{"dataset": "rendered landscapes of hills, water and sky", "translate": 0.12, "norm": "rmsnorm", "conv_stem": true, "width": 160, "adamw_lr_other_params": 0.0016, "warmup_steps": 660, "adamw_weight_decay_other_params": 0.05}
Rows from expert 7 of block 13, named by matrix and row number. Rows with one number belong to one neuron. Each number is 128 + 32 x the weight over its row's rms, rounded and kept within 0 to 255. All counts start at 0. Numbers have three digits each.
# up: expert up (model.blocks.13.mlp.up, 8x32x160), inputs 0-53
# down: expert down (model.blocks.13.mlp.down, 8x160x32, transposed), outputs 0-53
up.0:162102154085178063142147094121066113122095139114144152061108137153168115134118136151128138069107167063112110146111166126085069161161117135120112146115109053115107
up.1:142122124113189100113166126083137169174073073077109094149132103120129218093083141142129160122135132082129175137128125135128102159149113106067111153106100129126156
up.2:143097134126123104148152074153132105105148144069068139131097115122097129128175181125153185091128134197130155098148219052159109151112121079121170046119080114114115
up.3:103174151113177164166185124125117158128153128170068085148134152151144139151126149169128161074101162165146121199169156134131082085173127127124077125126104123102114
up.4:123148113109197122090119143113047144098109150136147080151171110080122108166104134155131150143167095155148065137168231149163105125080197150181124169150132129080073
up.5:075073120087123196148122099126145120080109136126145069095130122135106132142120143171164088074117133142148123099101057083116187169125190106005137141134117171081110
up.6:139090135114093077082157130150101141095071126154120133111112129121114126131128204109125199156144145150142119152167171107131088127137208146188140162127184115176137
up.7:164151066071130119143095140108079116095116105148105165114166124071101147122113086169167118150119121111107175117101078198122156139082072119135113197132154101108141
up.8:105121067073184086098171148109183175116149178091061145131164087087153157157197206116144108113144103148110083101106176094106137117141164142200154077094115093105091
up.9:151110208117149057160182114116076111161094124097073071132127155160142072083134110136156179159150092165152138132132090130137172040137073145151124135151141127137151
up.10:100101085127149138148158084114092130144096107136101148013124118091162134108110119178206146078119168145153138143117126146174113099106158118036127168126085155064142
up.11:134109151149128152184108114107119126167112154126113117108109122140190181101115109155150087113159147132110139138119087083182169114114192090093155101119092187105104
up.12:117113126123141126189101114143082093120097139101166117150133116123140183182100115131169095134123169127147115144147038101142105137190189117129111156109132108080159
up.13:153155122126121092113088120125170177134128094141166113123130109116159160085151168130128178188149169094101173129179115132149098123097091162142166117172151127099114
up.14:203109155107116172178136092097098115113079095215134118138152181157193105053142171097133111078174171080126183183135124126150153150162074122084097173144197140083115
up.15:121133130082136139103170119175165183131146139122140138139143072105104155134118125190124179176175142129125073155093255113147138103114193145170109138141163132109154
up.16:162088150137114130167139150129040064135114085129150146145190120118138095171108121147088184133129121141133068195076081154128102095131126152190098141096180134141142
up.17:167111077109155156148145109140148071138144116095092076139098093170167124137132146091190124062122095136128107129122192104195083137095154131129150094159075122146076
up.18:139114092187141145130135108094170194121178130155138139122124114147113132118122113106114085158149100175097131215137167144124143103124214122102153126113163191125108
up.19:106130130119148166177115127148061091120126147105152124134105177195129151078074166131106149142112046142130131150139233139170156184143085148078127073125156110148071
up.20:076150143136184051162092172161076089114114117100139135174111103090111138169089150066174047074119148171166140155187117100097141147180089152152111174119114098087177
up.21:132175106123132158138119114106112129110103127080112146104164149135104085136122063152141147108150145106100125155086051094120130153162117131128080120136178128044137
up.22:084117123138135110128084165139108069133177167096097118081033066153130101065132130146188132120142101111161170132195110115162098139115148148100118107109121091155078
up.23:091118080155119105140093113138171123134053128105121055059083147148128198100136132138195080122125167100149152124163178166166131093154115092105149091093121109158141
up.24:104134132051120154033184111146137142116168172148159127117180168160077115116099144150075180134131158147105117173092195169097094134117127143116123176136144129123162
up.25:178137070135163139129137121139211128085182137161104141213187153117119117148144109122140173171104165125106083114093155160187159125135109161164089149135115136148120
up.26:176142145050142126118113129122108160120040129135154142091122118161178117102114131099079104142147147161152157202090162189158181163140091153142126105147086095140099
up.27:136155174118137132192090139107128086141064112115149118175096058130108125206095136162149071114107100115121148136188108079117198161114135126178124135127086135117128
up.28:172187074070147119110103097176127181082189122181042088097095179125169120115131088170094144126091093165156151079146098137098112132107136134176147126133184143054183
up.29:138124068154139147116037139047092149111106164114095112110122080142126089178127130126155085117109112147130091153117077103129165153125169125167176163143193184104135
up.30:100102071151084144167083167132151100181110131085130134185093184165108179091143163143158137134124071155163129119177115127093167196082122122145164112129150121127089
up.31:124150154157124118121170121158162160108142101101119099161082132134120094131146171116174054116115157105118189094184129056125120177149145127120117170084150121112124
down.0:139209123154086106130086121149151120150163073136108117169104181131098097143144084170106143134141101004155143149140129141134156140095221157136157105148139170122134
down.1:121147140133116187158097084133128090124174179132143091166105155142072109143132109117153084117118075165106103086115122086159081114183106130129073122112076143123092
down.2:162135113135141079125066119159119191150119111121113139110182143126155112133125130122097068084159086144136102103106088117152139139097112142181119150092099140135091
down.3:088118137096019094087050121136144077148159170139118155121109158159052144065097081107133082126142107079137146140104122123145151176127134149144151098123127164169117
down.4:097130091134064123167129087151172137129077142098091126140107192123109109112156120136095163100139168079104161117212078122104145139133168103117119138142143161201154
down.5:138183127168173151139115152142109130168123159123152088110129185155123143104156090102142192123128084122151140150145170118119107103113117157133154118141058133092094
down.6:150105110123127143173093113126105129133191132141085102146185092117126101174148091152144058125131182030159142117132115146149130090147196193139098114131108173134136
down.7:086095140154183125097122109177141170149153152133144152127167088134163125141127106135143042078109113113127115086151138108118118115125166134163165126132150146168116
down.8:117102128140068162118142116135103123132111071105169202141151099101022117151102058158109131110102100141117061088133169127134161124113129122122125110135089140146120
down.9:123132035162130157091050135072128114101120063113094146085090121114133110197139130105096102128146167101129176172132155151162097178111135155084212122117168138117145
down.10:121152149158170160131105139126111135104100149120099110154122148179207129089173136136097093120121116095165084119144169144157198109134135163141121092129078071168105
down.11:129140081128152114111179173148120177163137080121163133118110155173131172138142112107117153151153078227138147121119116149144116180102062086099061149098099097090129
down.12:148077150150128130117121113109187144163156105133138144161155119122135135049155166096150145089122122254089135096132149124162093114139001116138137060125125113131111
down.13:152131118132168157072159154146131119130119106130110134133149134107069029086136135164156127106114177086088093165124160098183107118140160119086076173124141139088136
down.14:128147095143178185115124092099141102159169125098141124161135104149104141165125136122158138127130126056153111134046154123162090171141160141142139031126103116084132
down.15:160139095134108130127145112157111148085115172139110120129148219144081094161148118150092130165097088070145083111218081138164028120135192136110113147099131149131174
down.16:126133122168102142098147144139194147145149103121075126114117099154152108101161116112223088104104099075146138090135120115108172110157155149144169153182220186098127
down.17:109130114182109142179089114084118165142069092111140130073102129142066098089144101118079129161108118192176143113164104063126151105135102139121125121088043158113111
down.18:137124151149171109083116118104109168089085160129082132171121182112118096124100087136132155137127175090187123028228119139121163161147183142108115101173110083155182
down.19:095144111126133154120103113087074175156160113134149145159099054131139143168160103122192167131087148073108158119125088107149151160109119114124150119133128127148129
down.20:193123092085112099094158123129099149146081144153092088116089168133100114138173110132096163137155116205146137088108083142145092116145086089107127099108120180188105
down.21:113124137154167124129097114108165107107162143149071118142122135087182094110141163096137062140126052077112102062148175161118174115135152166132190137135159138159135
down.22:143157131191162144111121138153071160094165125136183126159137182126082123092166126084114089133129172140101117171132115134149129128139108102130175115129082133107107
down.23:169131078080095113146137130116121153123130130109133158177101135109062085103137043180142134083073081128134124153098083093151143145172081106127154154150123091118104
down.24:192114113154152123143131084123101137120107131143116099179178139100096076120124182092173179122157082192131077108140141168101090124124129132149134122097157095158170
down.25:110136162149096078096096143084130131119098081121133120089146080175090110078134149103110131041147069167179082157132143133128122115148123116132113124123163179142163
down.26:092135172118185123133140103147068108168201105113110095141162150118159182119118162199128152136144094014115081052150097118126131138121173141130083105119151174131132
down.27:139115105145171136099070142115151143144135069183101121113140125120139130116155099127163094124160125225160086146109136163144083109137011127100143126129191105106113
down.28:155096122160138132095140143189061142124099112135146190162116118138125143145143218106106146083106144200135085094155097156115087110101129100151139077082114096174158
down.29:120125160156114112127203138160186125133115146114131115090115200131188159088145111123116151146064191128182167115157179126119180161155169161106109094150133120143132
down.30:149137165128191154131148152135128166087127077170105154140142098128167092089085128139154152155110142193086101147098097146147061099196041134164118129068099124106122
down.31:127108105118085124132096132107090095116161168120089104104139097149071101146125139117098133104139106209123112146146146131143111114108057133101079142175109100189162